From a checkpoint of a small model that predicts nearness at each pixel.
Training: soap at rate 0.0022, 11400 steps, batches of 256.
Rows from block 4, named by matrix and row number. Rows with one number belong to one neuron. Each number is 500 + 40 x the weight over its row's rms, rounded and kept within 0 to 999. All counts start at 0. Numbers have three digits each. After the name is the row's rms in percent of the matrix's.
# fc1: MLP up (model.blocks.4.mlp.fc1.weight, 768x128), inputs 0-127
# fc2: MLP down (model.blocks.4.mlp.fc2.weight, 128x768, transposed), outputs 0-127
fc1.716 098:524481528550530501552455463487514521486516508479496617544503500504538534532441460483565410575471543530482441406447494433510400454544507526573525522508552529545450501549476436476401558507541405463503479523506502509492509529455496540489522482508506509498493475529560544558559469482524492536493496498516556466436479549469491510481474529475412516541481494481479516457493490509525458585460
fc2.716 071:496498520514458496479506512520467418479551429454500466504531561460522568482515523514537468490466432452495440519471600590527494460493477526490490516468521502492486588549420514492561481544478534560519513473470507494503594484436460560553509512435550485499511523490484471457466503434519510463476557522477563488520522459494499508495510467431611413504430454522512506458476538478512549480590
fc1.717 077:459508500515501509480493421489502512444510543492539502464522519481580592513467518433494465500488478491536466516520455467491520556522472482498511528526450544534455567445423537480498534548529534477530554470479512494463502440488490490433494478463549520501494524529503432466542448539571463501520486539453493474485392515572498484489367463483495556523505388551481497505589508573485513500586
fc2.717 074:567521511446450476508485501532509489550518461503561502587514423494470499507479416469538491543495511521486446477457522492480493485514572527484453531478569488510553494523537425556522485425500500519477412480554532477530489507495468543526569541514441488508440499412486508534505583497505436467476479472497530507460582519442508516534635491547535503464450589484488488462430444481513502539503
fc1.718 125:414528539448516545435520492520591466468504498539489460539552468518416523582473548505473538505471528528496451492458541561481529465453498504599535474498498507423477492508478488473499507518584481448518524501499415535502497548536508501500418503448553545532485524531612451509452489491510484528490463506516574472483491474522541493493488456600445516417567468528473487479504445439470480482532
fc2.718 100:506472511462518519478449545517539531477503419515534524494451491593479512487441483489554416478559522482516452479482438501516460466545484487475440449512506530444536489470520518538527498522484574479452452532486510483589509514465560541510584509558570416453451499381465507522524496519494462451380460479515545508531522546524497526512538560453515486510538470487526427512540512568516498554482
fc1.719 053:447491464457454529506566423484454547476434516504503566526442547481537512453459469563503398509521520541452486475569503439512514483521502490550516455499512530473473520557490473454465537499453437529493527549529546536498507509541582544553521578486569475534501527513487525449478457549487515486480516501468494600519490594500485485503416552492546481434525471450546520456523581528436537494456
fc2.719 068:587518510489476515518460536523523468483516481505544443456547499441492479505532505476478562454484517449539539531444453560529481489467442603486555481483506485537547464452501488496557480448474483528560420497544431500469549479493408523448451476495502551468507505536508398592557528509464415536535499449518551428539469438523509544532556491463459553548473553536517495517493441509530498492517
fc1.720 082:504538505490474518505497437487489520487498514522464496438538467517549551535447490600498549442440513445518511500547461586498359490529499441564532477483475484586515502516479494514379527533528460461526439440505551539489518473527442544514469525462549472516510551532514495482502459483491443539443494452532529445451529524490499509491491533446454519537536462495464565455578541541492467556546
fc2.720 096:504500467524532477418500481558526487540509520415486516469469511447458415512523507458502462477515514538460525481469552506511576522430536570498480505508520432521489513504514471493554484462468529549548578535585462444585484397474539449595517478525507514470492513518479480492449483561526445485565528552464481514573533476528496525504543506493541506473445473536541368526440485464497492507488
fc1.721 079:493483542469505519480515502487559443460540440503507522545521525483447521544467464442488475491522443478540478448459524491441510533558438549534509447525549506471462488462599507430483528477565496511482534425478457445524495472466427539507542486456504490461496459527537492496475525525454486455521473526585549507455546457565500492405493514464509501458513458441430530562569534591489470603533
fc2.721 050:478516508494459470521524518510469519413526573504515413493488490547523482474493508485508407518405487465495546486513495494574520495466522524436434560491476490517521526540452502613555492525548558437483490501529523448479508515486559552459482539595523485525489488485542536614484547485475489484505502528473482395557518524533474434578515452550464455477488508510521422464455514474466485454492
fc1.722 089:439440507478612443515464510507506520533471441474541435517512470547509505433431517510524527504480492424455504464457433498449463509489506546470433503419493505518582548473591540489512538435469509490459465504492477589479556478481515530560553445547453498531503508587507574494506491516567499498512485528501522519531550472502526503537531492533526567493439432472530528486555492461513583488449
fc2.722 090:518530512545498497488535487542537549502440519506388495432464568474553475507516552501542528494539552466517509551599515415472532480532532472567597519518490457496417482528504457554513476532433451485500573499423571487480425503512468439541528495444473486495511540470576496501514518465506501457493574477515498434459516506484462432456477427509491496474540527526530526471513465460536453461542
fc1.723 116:503483466485568441494432497479549488526470426445460549544491458529466514548440457482538493513420471492534501557458492499557486516443468539507488495578549517500480469468544523393564455456474481543568502517485507464507549486526487503514468476556471501505456438519454433549519475471562496438552503492588505462521578474510535535503486505461497463442498467506520552516574593470504410545509
fc2.723 124:454522499479493507501483500505404514488458566521479538461564474495519524506564474470471475521516546525445510522615538496512504444531431514518489470464521529515526471479434502563452538506562502555527452525489518525476548472558485479522526469496511462439496570506507519580430543475519459442445503434486402543472463486558488433600523445432427514541435556483498524521488551547505512500489
fc1.724 069:524513521529487485500507426505506507514525468458543441451405464502511601496574464427477495475504518431481457440485571547513523492500523570553551550485558508493426527525580571509595488437504509500520513504438538458504519542457466540455489491516538544547541406564496510492501507467460476548472496489525575478500550530488519501534539507514482523429449587443462482481505514475458541475507
fc2.724 062:477522491523572548471501510441478432473500548465503565525541494549541458525486453576564521518488453540492535518491482521431480539518457453473437447590491544444452520482455465499424509598490500530462509511547438531490453503558493468547463504507522533484486494454484489471538524447522468548503484544460499507464527474518436479513471558492578508554643514502482455458478449557488480433528
fc1.725 089:499349516545505440459526548503488476560492444474488515458502485458565565563532474467509589495487463485432509504547487547470532548530487554562539453484519532483518577498484520519444534491413491470514478521509446567457510509525534470506489575478451485528472526517448506561472419563521482499530531447546521414485545414502528540554520496511505540531482471508462550474523483491482550509470
fc2.725 105:504492536455505525510532511550544565494531559476577490554547527568514446517508499440443470509564503514528508539514514481546554448458515434535552512465564478442509492522482488425479471548490529458566485402453578520549478505445512480432550448501531515485484514500520516455490480483551527448502519518512486566508427485456467431480445502481547490504441531435489497467575484430484420477584
fc1.726 148:469458470441499597447473481516498486476461464508570477444544435538373538523418479526519537425532571429521474543434461519529498561530465527503476517488498535528463443496561538469523559503587482507457517494528558481441507457471487540501536514514513519517531519499464488501486470526560529513527539463548508484502491500472510461464497489437564587486463500582584450480507485501500542469433
fc2.726 139:439501417528477522484467546516534534485490445519526516501446526530551454519554551417568560475505573489460484467457491469468534525526503545464517519499511501566525481550565511443496541391497478515467526547493530452470559534480477493477480446471529465458478538517480511513540488530497440473508495542537484393444475460484483516477611415465530514435502586543515492479590514464471491536517
fc1.727 093:501414507553531461486480504501501523441456443476490471528516469478492528530459519565543450559499513482530471531518475477530443527445442544506535516434503562508498555576555527463483484463578386551480583533444550555473516440441471485493509448467469567546450486517584483518499461495530457519433522431524488489574504487513506546504488478581489484515493441479534535454557525470489492457553
fc2.727 102:575542592574474466534483531558559506600437461510564524487443468496540501550457493492522474441531500520523466528488543485504472409554553501456471545438438454488465495519528508484531504455479544517540549494536537486523565491541515511517509456506552504429518431437413469489548510514458492467436488483524530446505523517467496457502400495502500497441547545475447468496509505536580502515450
fc1.728 106:508504506512477464474526473510491555441563471534554537447473543527495549535511534540471478515566516531471459510461511538558492464532552518506505485473533508502546470404457544449462445520577518491554451488511500485473553510431448490520486504500592460534527467529474453468489469445557465511502483507447529505496441545579445479560448459444452523434527498524404473478617490496525471566431
fc2.728 102:517545507465448568498510554544483465501514459423487456512489497533493481506432440497482538505487468490521490475533556564531512456488479499487480499475533511514468470535532469401557537497512568473473512474539525540528535497528485527408474526464516505467534493418508497456513563509523589539439514536557462488502498510453527536415591524493484478474477478498525599550368497435445510478584
fc1.729 097:402503500442530460415470468479481499522546459418579518617455528508537503528460449525442534515441473522450480517554521548474503507521522570485516529498498465523508503445471490445554512502563449446482520482512506488469565413537442513516426508481484574500482471518462535490534487427469478509537489483425495472500571518451537529486458518502513571462439559509542571518524542497510508530549
fc2.729 075:500496504517507516457541526498529456537593460535407467402476471503469524508536473532572454494532470524451458452506528485545459544556472454411564507519467559489496457468504496606486491492547532590461493525472487477437505489553452507432496553473554535491518510494513446501503527510476551468487513503435437495427503490518472546491489569478512457520545534486549498554489533524547525379487
fc1.730 078:520492578559471466522486461504494502474547472545487469503539550465584481455459527591452541478514436544523419506564465512473493524462563490497474478451560571522477481505526540498525525507464459502476502565509512494453484488547554501416468461566493499591553505509495442480461484476532572529507439440484444451523478497575500432506416558542431462512490466515489504523569524570482516518514
fc2.730 053:501579440520567496527570463543506472541445450444513531461537553476407532549471475475497469478481561522475521550452528520527504461600440491491512516518431447477495522499487480500521560453487475537555461437524467484518544458507447530524496529395459477452493471469468457517562546537506467434478577530496440585437517535506534476514580521471527512459484485516539500476489539457505552473549
fc1.731 077:521531579563482475536523444448489466476495485583487463443439498474511454473449521546507503492473535495558479479554483487524472454517494511490470520439538571545455535510617541533562449468497469456431471577490520463474522493497466542473543500471425507521521551489576469578500537518447531502524488467507436447425470466537578487568474505446436531457485495550525507531495470550459502459460
fc2.731 053:460470470542576497451499509615537563460512543450554576480507474494444577567501455523435477430505490482420503571428500481537475562490424456526464486523507502505557488505500518494494573471496515487556493465528483468558481446457499470531477493498517533475530456523497418506518456508508498529469544581464546442523512497454448522499531499492519458491560499558510393470477568507545513468521
fc1.732 101:466443504450494515481511450459501498487525422482470556513524503574510554546414452413488465464502505542537476486469538525509506411499431484510502556479529513473458464569565529509542481512485463543515498501470509505541587527528457493481474444439558552523608499532516483560435505472528590407458481484535473493516551518498522529496546484470509511388506498501460460496544484497434460496548
fc2.732 067:520558468502446514490454439517472509494482556500523519454504441383543420529504557518528538535519542474516497531534502485430564547474513559504477490505474558514536512455476445611497482495511521421511533450517480552461448501537483503507508523584467462514438482449566516533559492512463440534516438571443496482496503479556487362494476458535477446516491556496472482510514519540536486520508
fc1.733 131:539503496481498475539504433442551496485471411477512548504512555606469554466463450544548517499467502481568453547452480419535494509602461514534447570454509498499529533437490450443496519455520528434512558537596547463521523487489428531494455463463568500540543451541471485526497476494499431495519483581554522506494525469506505514487468427485505485525472506522493503392521495496510509557509
fc2.733 110:563476556522420539506520480499518522482530466544527434493423538527476554477479467425522503514525585502544473539520545490462537491403483491491491471609488497533491465535526556497520425457470529563441439512443530531509476498566484543483528488483470492514488592519482449525520592443516532486514500467480441503437510440487466484481474562555499462451514493582495505492433444476567535476483
fc1.734 061:494481535434546496510537486486421472501479496488560540492483508528465508534484562477485448517494483537520528558493495545526485592522440439521524546442513528510402527555416444539451516523532436474486466476550538514474503454503528539491590490467543501439487499581516378548400564540458471490513497525485476451510622471473522438478530475509521499509475498483506551461471500478500474503507
fc2.734 041:497535453525456512465491478456556538554523497555505537525531466492555493495460470521444493515474521485504468448472484500488482489455502542405455438466529590530539437475545571464567465512508497531496488528465465466560424455351459510549452546556480478571487536496515518457573518537502452489525490525523519570510401513519495536524478558560503478471481470519547520552474479498428515495459
fc1.735 125:524469589498564510495521495524505460580543550535494473457516476492505502467440547496431542529452462484457489413509486421485467586465493510491520482469498485491507527550505569484475478480522493518476448486475447506499503505473463560486440574557484510564528470506527464564445482494575467542484472465495581474450476506576570529527502485550482408439419528447514529461527523570512448517433
fc2.735 140:442486491516508538479498424504497552540491448442551543510459549523534528543555500500513522464485531470464489494417472521546568420544465543547436542518563422540533520541456582489519398483560523469467523578520517455525529506495529547464435509558442422561485482512493452523543492540492520552514436433483516472519463479473508452464451472506527498454592458501504496533496495538442487481489
fc1.736 087:474521581565530495469488453509415474492469496528490496555489497497475451475524463496523554513424547506440515497517462502518589547484519443480433585458531590483464480534536524454627456449477500570505496576468505500508483463536470465515479477437549427521529503519520507523450471444528494513470510441499509474436538424516574478475519488459465527516493565562516545472547477483493498443451
fc2.736 045:479474503470583535473496517499507547476566553437472539527575475483507545582522447549490510394542469474435542478506461450493420530477492456559476436526463495452546480564542585474476493481497532428496515480497519525513482469477493478444456546516454537489507482529454514530478439531440483564506540566510463478499516568494482500487520499466524526470516490541501368476531537581510530455548
fc1.737 087:440583430511536482521536422465537550522436426520495537514475524513490530502490548496471500461482513486425580457532471544530464522493485514411486541436474525512479493446517484427503578450510465517527570499495525461451520478469486509509434425532433542512539521544506472574533476487470471526513491551480462485503454566510490562528564505568430474447523523480581488576510553488478503469561
fc2.737 071:520436505510479477487476542513447456483548594549534462480530455444537445564490503451557524481552475513506482466518544449466576487473450542431492464516508489541514496551502531607487471496487480439452480456545538580531502498524506466501542532538492486486452481438496480462428447554463509498543496514514547455472532433541486471581497518422566509595479539448432471497505452538547486538521
fc1.738 140:483528550590507524487493563421524529464442480565506403495495531392522535488417480485525542459439489465491487445446434551542517449478489509511533528503510557468509431495480535562546519558456473486471510525558489500519486472488445517526483465458522566478496493565565557503473525541558496493468486550479539501425524521446541516510532547478498525497421555440501502498511562474456530421460
fc2.738 145:498494512514510534469542474540519468468522491522432442520491493467438564484528522482577479475505466528507470464470511498518515509506525600475509501437538390484466512502520546514470495539432500452471451558529559576544423504533516481518423448434572533547552511483502462426483469510566524504568547498523458457516446503504552473567484435585519557549476435504488540489508475516474423509465
fc1.739 056:430496524495522531513547450464524559437417434551403478560545520475459551474510471514522493445516537454503502521595495482516505497501507489552518445497499528450448444438524494493444503490580426558479447515455474465580456457472448482463540535467547559493505565482490522541522552518519542509506466539444478456546481503518494490538403594507471470563529473538486519476486513551519456512509
fc2.739 055:578542502444457488458463537532488447518556548466561535408477494498509528503501510487530491480494470544476469478394533544531498460505529546447549519499547496538564548554446498495584515443466532501453539483551477482425544488521514575504467456538514473448484522558474469517442440537454520517513505458592511496478499483434497444483605432487513488437441513486526508529492509481476574473546
fc1.740 116:525518449467586449459535495495479496512534494445529514515512500494505500477458579584529427539494472483490506550479429461547570454518406492475429503512532443478573524505512457435495484489504479532550465499621448501494495527454509534499494473507468474472501484582440437520474509567482502539530506516503521484539470593465574501478430468473528474477421494589533492458471479516479560513461
fc2.740 115:490508442467417524473502548528577497479519505461497514447556487604492403563479480404528478469521446558503493456481542523469480472538520538498581545528456546471464506498546527493523478524464618449452491515501584452496527490514481492505533538452508515439500504478508481508535430459446469487550456448534456560450484584512479504480547544535495478479460475469457540560506477469533540512551
fc1.741 123:489489515439535554499461478529459504505476559429480483433500500491526516492452446482485434512559528465466460514498552482472537550448467483565518525568569549508458478565526511455540555498510509531535403554531552576457445492471501505518453457526567522517461527470494485557526507497476519540448446461489578480465512494565533463512559525467495540458423530535503374504511503419517514512553
fc2.741 147:502470480517507488480465491426487431454500488549516504521490485514447542445523539531521555525458475575534553449516494498504472508582508464405553455487443590513451480521534465540466510518455480503543602474516453512513492462559484467487478570491474429502494489515483536395508518541533536530560480553543488552535533505505426517538443504500571448546518552522536459480447427505459439496443
fc1.742 128:486504574525511419544542517461541502489507462487498525482498607467528449480492569505529509501381441516485484454468467469460452462478522500525517475490535490526492487562530450558548462440563499548494511420496524516545543539499403571462542490474542490468515496500545461548484509547533525634502491480501487464497502517490466549423450507554420470492522520438512491434465523547514512508470
fc2.742 115:498507460534537483614456490480448522519415478457499492514526519499504572524445487521509437557530539530496465508451562500526488532579446466502472509518459614483439495446469498529439553560411474528513528450462489603541489452485512461524518486507467527536512458503483522473518434535417431445439522456490547525475479453493502483513526531565575525483514535457507523560491540472477527479483
fc1.743 095:564429574575478541529531527518568434491467486471446469497499604500553547455531535526500475516457492460490479448525513457515404564493477526510463486493439568445458476483518476486511482539434533506432541587519490459507452502534481557500473491498584487509550497528454506462559515540563454448513535537511486449492482506507491509527526399544540570463502520445453516528456475515502452546519
fc2.743 081:437512406499472452555453465517479485432573536528540508453477443526476493532535466485489477550469546499539470458532496500513483503513478513497534559489538483519550469497574553484485498423514466540567457495517464463500595528559504483432508487499477517493440454477536484516455547464521486464512528487497589447402534418581552474521571528477551491491427514560508518433565536509465466494524
fc1.744 099:530527533518437458530512490517466501538495470545474476462541535467528495512502536438475544428466468484542473496500505520495509594495472546449498447459508472549479476501552468524554512515514542581527555453566564535462487435467444511458558445426563496497497547546535439491513451529549490483505445487454458489495516549552520559497405485599455443501504525476437599496515463534449546518465
fc2.744 090:443509448461514446530488480392487558485507499516518467461543463476510440478509508528535462536492547547494488521462474505552487498514489483504474492446499608498520546521485459495465513509516495443541495481516502507481485547434557524539495535579428587533533471564528537546507500511460449484464398445550586474543484438441500484544599477588488553452472517492526447503461439496541494546474
fc1.745 056:508541513540495543496470504592537551516504497555492595488524497474519477483480531509556523466464445538460518503549428479508444464509447497480427500500515481437505417521440576449535489516418515453517437599516552532515568499470466437467487540475515508444506509513565462446564544528438478433489513521546471469476547503435421508510526417502461518454502456554564534503527499486506491515508
fc2.745 052:495495454488514474546478495502467432505492466461463499461444523430461514459541513480426515550511518468476524515398554532477571536496453443522552495482525483519448598491600496510473523537578435513490487460529458524535422515464556533529494510510478553586481485534494492529493517536571459523530515485481485525485487432588527559435521588443534494526463489495459456445502516578483469485538
fc1.746 063:567494563544462491400512455530528517525483482486475512442475513456488514553497578490441493477542494508470462534588538508498403493531467492510507531569478445488514486549546540396459537463511449464522440516532514476478525492548513542526451591471585531534529453516532553508525513455461479452529450523547512515504468487526454485567489484445515464555540543517472504545542493430414462552489
fc2.746 044:500501452472461528530506484513553501423502534515494484496577490474468481447487461580490418498565541567430489524506472547513495472514464545493539495513505523487484543471517488592463493574445539543582508484497503462482471456445560518534486519493432503534549489491514484492487414452516422504503543462446466534475581453497573560457527551427450543502460421508575512470511490518544507422501
fc1.747 108:431608480496504511435500564487483576488460509464448484563557503497474527518518475464435483556447512517491527470471472541511466484439529485500510551518524460492482515515442501415538502571512469550515502520515451502582492493514493519475489517411516455406632504468512459540508516473527504507510517542522563484485501513572398517512510483467411515424519465502526438522528492544512464554500
fc2.747 107:565460541496475526572493484495463523475511482535492472521504535518572512447427518522563405445563518486565464545517420418472475482495454431540421487548460576476493518512526437564427521507506459519510534557522440512437487465473574482495517495579467545536404499474557530519468467467449534489456535492500451513493497510453524442513488550526527491530556520507510517531473529518500571484464
fc1.748 089:473589473459546471477451478516511492491458518511507565535529494605432525543513539516478511474495524529520491550508481560523505449536422503475425563518480461534460515526482459434457587499539457532569503463508476509531542438527511503611500499529560465439493483511514422492517537474593476482467546544457480517482529492560422554512498432485519507493550503515485482490560499484394488510471
fc2.748 077:571509492515405562469514496513479449555479495471498456501485503431570548522485469481536457486492525446522514446473584532539560502471520527451557516520525568536477453390531474522490454549535519476450446513464484546423489508497493501413443452442468515550496493500535499531471598535502482491540420488512495531579494510517500489504505548443517465448517533446484559531462483531485598490525
fc1.749 086:483436502505526478549454503493491509500479553459446483611569470545483524485485394497581492485501491461412497550505542585477516577513449581552425466501494530485509514543511483488502487516504483483482439521450524543454537476530419496424489505490531470523521503548449482528503475455443482555505443493498484470468473482517532601502541475515525524457449465499440548480550491453503520590554
fc2.749 085:513457575494474550503525514498494438519515480494553512535480485485552519490534583488456492498557545453531518495505499527475514421489626471507513521491538506554482443596492450543556487557447517530527505516434460449477497448464440505568513443489441455509474524478433513512432532538572535493508556497427447536536497467488425476496515530465511459541472513499524435427538575549472472448492
fc1.750 052:474477504456536498526472418564468485543433536458461479532495513535559507588540508521572528504458547514517486477444401517558479521538476480563499475455507543528434427477493532480410481529557479483469496617517462566495530584555508496526502497468487575473514435499486517554485457504526465475527502463506470534505520519529467609522529492506432521523525492550483557500539453521531480517442
fc2.750 054:512418498525503466496554519422481493495519465499438616467527551481475464382509499532404453470517483468408512498535526490489554491438492564491537474499491520509567512514446485463540483568499510553560511477503535526469556488447552528487442504479537495532510549554542482437490506474512554533477545542555482536457522443539494401479522463447455516540441522511450451539480533508489505496540
fc1.751 136:520481481559469482548551498432467510543413453541589493530517532488445499487517522484471479491523493538501510490464429521569406514470417509504538507491493533500516487386571519552503493513536489491505470540503459496528508524526418453566527562464490505461477490536479449528465568441527457539488466511556453443471526514557512503434531486510569564448408453481558465562485538531498524475526
fc2.751 134:496461441504474463521512512493478502504575482529486498515481574497555539438489523485523585485500502568540572477506509494444487516554527536546545551489488495485488577480538458489431487518491481450478502544489490469471446496467555477397461461525494445482536456422543471511581413533448559536531549434446504440550479520465496481513423457572520414541567479510569501495554512495478495500494
fc1.752 107:460534501492483507522554440410456521504473536504476539542506515514481465484503554485467506462543515506526512496458346530491464475539438441519471594461412464450441563508454517530517558540513480518519535513566481479470537479490505544506433533508542531500522468494520426491505431544577507442511596483525508471493493534530571535490523497496497529527512590450478491561494536513417514506529
fc2.752 110:518472500472479520518467452572507479409553477544517503427557501485481509560509515533596496525463548404510510484552527478497547508438494573510563433482551520562543424535541442560481476446512449517477484517465451543477499441514489503461569483523485435479409517495492484522490531482451515567457505508491485479522444483520482522597457490530517475498523467485523484430547439527523548582483
fc1.753 103:482543500488546538452481450542558475513467540460527483466535427480482558467459526526563571540481521483359601500472518460474549540509519489516438548505615462521458562468516478471457466473529508549522421473476479552478502475484519570503472535520464440478514545521525541506483476555452487459487500494484479528465548458586465517492540451473431508493525511533468513561504527465512532458437
fc2.753 140:488527467488563469518539484473563549468505506484440456481514516537507494492532450519531469455484502489521546490586465363543468545467505478599555468526524476520499467508497500527505549421516500506471552452570467450474443565512516435455503496463409534450555554495446549510569484456469481570514538486491478502568496572461511562436495552467505542484500515538538473420478483490466487513519
fc1.754 129:508446527534536528462512497382527474494518506484522457535478500492466514523521585471465518459528459535456490417478499467461512570550497515590449562546484455477539435450474514526496481508546528478505491567461476497564465547493511582514494458466494501499525528440504459497477498584499474518504537539486515540465375445544468494445517437561473530477487573518527455592476514552485444538507
fc2.754 098:511553482483453476555490465557536518475516505484505530484505456457562412511496450536541485496507566501522466525535469526524451454432439491448506457486530576547506581505535568486516549432439515504518500477579506523432508514477455491465472529463478476497424471476426436527511524530500531581531516512481495471475595490522526439465488576495548465496499483527469546378577508477533525486556
fc1.755 046:516462531487532479520543429552460599415515457497411480499472528506486535495495481492427506480481516473487488530561420413445462449538498530467480506481526461553538452496501527469427619565548477470447468470492521598521417496514535528489481524479533509472516540515539566477509505517528482560530498440591469559466507480473441486549526561541519521528542506494532519549517495503463490481476
fc2.755 046:472528487467471478481469488551586424574482548552564532462518471442528506453510517514522504453570512527482481469472576537516528559444505558503570489540540510465418551456453488520563421485475492564549539538547466452504498492481449495510454468454466489508474508479476456556553516487471494392437586516455540443492542502526533518479555464439487494498426502515459543463511495539547479521503
fc1.756 082:465486488510573479449457532513482476481581503498585488490471508483546482528517537487499514453492544468520515458523563554477516441518498555442468495484540493477489475507504434504491516461439531532452455553485484525476543536416476544486538524545563468582480546468519511571461455552538513511541567467492570398452492514523423555413499491516442514512364477490518434524522492521509506509458
fc2.756 099:462529478503424548572549522459494493471410500542555425565553487576487532501521504563504495513534461516529536546474498530468529435509552492525478575458502439497535460545492528433462517489482554516506488448475594497493510499509480511527500460471452496416524420572521518437497529456469423535534462478429470563468485501461434481510482492528522510458520567555505516463505492423582517478509
fc1.757 109:500505442492468506495522482415503540583516522552470537534490505432501547510481462481535487505544482467502465459501487530545455460517489563532561500567516483534501407425556590512509572524468445521504521525488451539611495443485428468514436528575573486480512450521493471500527536461467482552492490526434505478538480436483522483507516468550520520451428515538474510553552464521410543539481
fc2.757 085:519452531525549482515517475504560507472511508485565470476449480521455524507483522438490511487504516524476477494481500471447582609512560431465413508428487506535518530591438437500605469458588535444512558403518537482477537528498521535408523512481518498447535528488466523506471438555418463525501464537480538481555523514509518486510471532525467503520488538433520446555462509483511471549495
fc1.758 100:528416484474409509482479495553459525590480520498500474474477470527482515508501533530505513448548476513453486501530568500532470495444469529502500574529477433547464550564469515549429469468529485506507473467552496533469454477479559518470476593436453477493558463499428502456467473567553481558539501542529463439502468460485484486530443532428554576444442540582517462528512526546480527559537
fc2.758 091:459533563524558495545424478503462526500508530497501452477522498471526474440514506520485484472408560482475535511514563524529548435502469451549504473540544546488479510468464497457544462527458459507527503519494492560459536439453519508487494488468570505528566530573487538438394460523477499430428412539468540561557515438494537545463533463545541554443524498488484531524523565405496553497482
fc1.759 111:482513471452457441468432449471489531531467551482440530456541555465530484520439512523524458481477570484515501488448514485512553422435479513509469491508442572446483510546493576477576513493462495498529505528552499536474530532477502477570464480548538527525563473522481543481539463584621549485537537513499507465397509542545528478507505412559557455429489477524448476503525451521503474529488
fc2.759 087:501491513512508578529581542538457417493535487501537560562522478519477512503528487489479452516511447498456503448490493502478496532546545475542539552513460444501504455476503450473461446549512550562420490518536530440516520476455473540433563599443518458498498575441536438501487521449441553505469467554529476535478443458538521487522517548446425498529483524476539462543428528474430552523565
fc1.760 091:448564427509483465492443435465517473544453453559496515564495492520539503495505532453540445517490566444539476464521451468524558565473516504483507523410517587560536538548471478425535483494466503500489409513526448508506554571488485445495495479495533473501550475467509533540540608498541444500523502526500523449516548484478485577485514505443475472469528527525590505542509539509514397479457
fc2.760 068:486454523518498582441533500461437513431532582502498513452521448578491509564518480608482509460483504522439485550527457480470524484566458455526486492556485465444480440504522552476449517510513551526483541493537567445442517469439541496536473550509477521509484545537520450503386426480470519541474567515548498556450534560487508482553493459467478485506467534483453446496437550548508535497472
fc1.761 114:520475456453519456563577512545441493550552482562490413533575525426522506488537488490515567494429458439429502487508506485524553508524462519488500479453557490521495427506520519498541526463486567489547484475513540474486488463459551503528501437449492506562464596527523414505543480501541490525483465531474515455489499476497432587439500492487495483475483510452503588433538471505515585585511
fc2.761 122:479496543502447545427528511452485503491457430502535523526524513535553435436490445450499481525461486495460449520550453470521438482544459480582469553568490536478533511514398435500511540527563487552485536509521458498492490518477480575520523585481498517538476450589445572522464595534518466448471543386518472453589498510510447481528528524502536499495491481521503474509523490509483443505530
fc1.762 053:566532434455499479421473451533493529489446579460466472456533466539570550526477537524562482499502554469487472504483534555467490496498454498512504552475597560549499519527550488501556470505531514512487493538410507520540535513482492521460478497538516544551539514473461552507533489492567470553540507447407419496475575519568520445520542516472529559468476486483463514542424577472453472495423
fc2.762 050:478430503577523520496443446492490524532475540481510529485484562518457429473545503489445521546520476517520569506536423432521502523480559510569557451532418512548448419483468460488426532524433488514489460514504456506504484485553470479542482553472473485481538493544498534458500502519489513522478482525585564543554463443503556594489517491432519444476485542538485488420516425533576474464538
fc1.763 038:477489469480552521531572448473512500493492549545470539505516485522467538541444487561568482512459482435526458452499505468447474513483444466514534498542447541489513547568575526557541515448459447558443481553450447497505603519516471545463456430511432502497524470482523487569493446454514494533562484493450425483513543525465432549557532561443475454532430473523495520568493522510513444547518
fc2.763 033:488488529522462509481462467498450523455497541491591482474458467545460566552525513469372489489502527480519575505462488504495520527478453572574449475446516486541472442493432526453474576490424496524574473519529629514481487505500530520486496531486486559543461486549499512480501453513514529485495549506514526450443486423519567540508444419549474560497554521519473495450497492565526501448483
fc1.764 078:492555548462561531487536497484460446520522491549463558469499499535511503494517446425555498509475483436416540465460457490489520508514406415536542419522532518459501534448496538481542524469539416512559436522501480502549517490611512531465476533440519548448507542560466487505418524516519460514469500411491499530481546450489510534551532481500503478541552556529436538507571483548453492504462
fc2.764 082:513454480472515490472457520455552474431486499488470565544551581464492498482497507571499434447484506507482506523560434514560461492548548502523493515502417481500496468512499473486515486502568526571450513547502533514458505464448526428628499507456450527495514448482491556489538446454511450560531579523489426512464495545492457530460498390527447557530500521456458486480566501562519563503520
fc1.765 122:462590461444522530503536478568406504464479538469543457506494516496593526567494562500520472531538460488488433502478515546465471452551476468528492561525530502511533541561530437535503489437550472423468495456495455465506501491578540524473523544526578531469496478491437496497485530527475415531458479474422516578555565491415517528491538469447437436484522530460515493518459497520535474521482
fc2.765 130:469399523563481438524525479463527449557515539541450494520486492516474526472538410468504470454485518493491558502512478477465553480473513586535479500440487547561412423463492576423470505489485536527478438551540511562498511493502503504472467477474512478508471564538587477536556518500491492490548499543540536422471441445544470463527465534498542501523444539554509558423535460582499479516483
fc1.766 060:500492570518518473521514518514591430486465448584491524522442484511488557461508585536453488492492466522462553428544517496579482530509513520483510486457578570500460461478500507501460539557524505460520479522547452468479473508526483510495452561479494419580538461544585445463553475501512529463558488492491534482492433443496533487507514463453403446513518517513521477493485497546429465410432
fc2.766 053:499540533564541470472522493531478529519507543476457542432496473442476458492480493498519526588508538558536446529472450544482498511469394473495448484520485499504539513469494499495557472447483477563418467478524496476549495426437538480542562494474499541446481485464472465512478494531536549472435576475495529570426523459557532522447498492514545458429462425527520482449538561509548539574589
fc1.767 126:461520474539540495487413535493501569436444514531501511467537484580515540503579500485570456465486521481519531495485471493459392557548471471568517510542595548495444407472481480446558538444524466521489522495493494460474480527498468500471496512516447586502519473495463495524562525436566535476438484481480518517470487482497479504498519486416472474481468529501468499615597532540469508485451
fc2.767 149:486442525501491481495512496427565526507500477520498448548478497498483410483496516500494494472479486536516435541445465497513572474475547545507522486480498471521497532507492537532437473528542529444432495484460498629471429570564502431546480502470473458598459506540568544500504486559508431563531545430498492505557495481421582527573528445481503561432530515516474464446498494540471485486499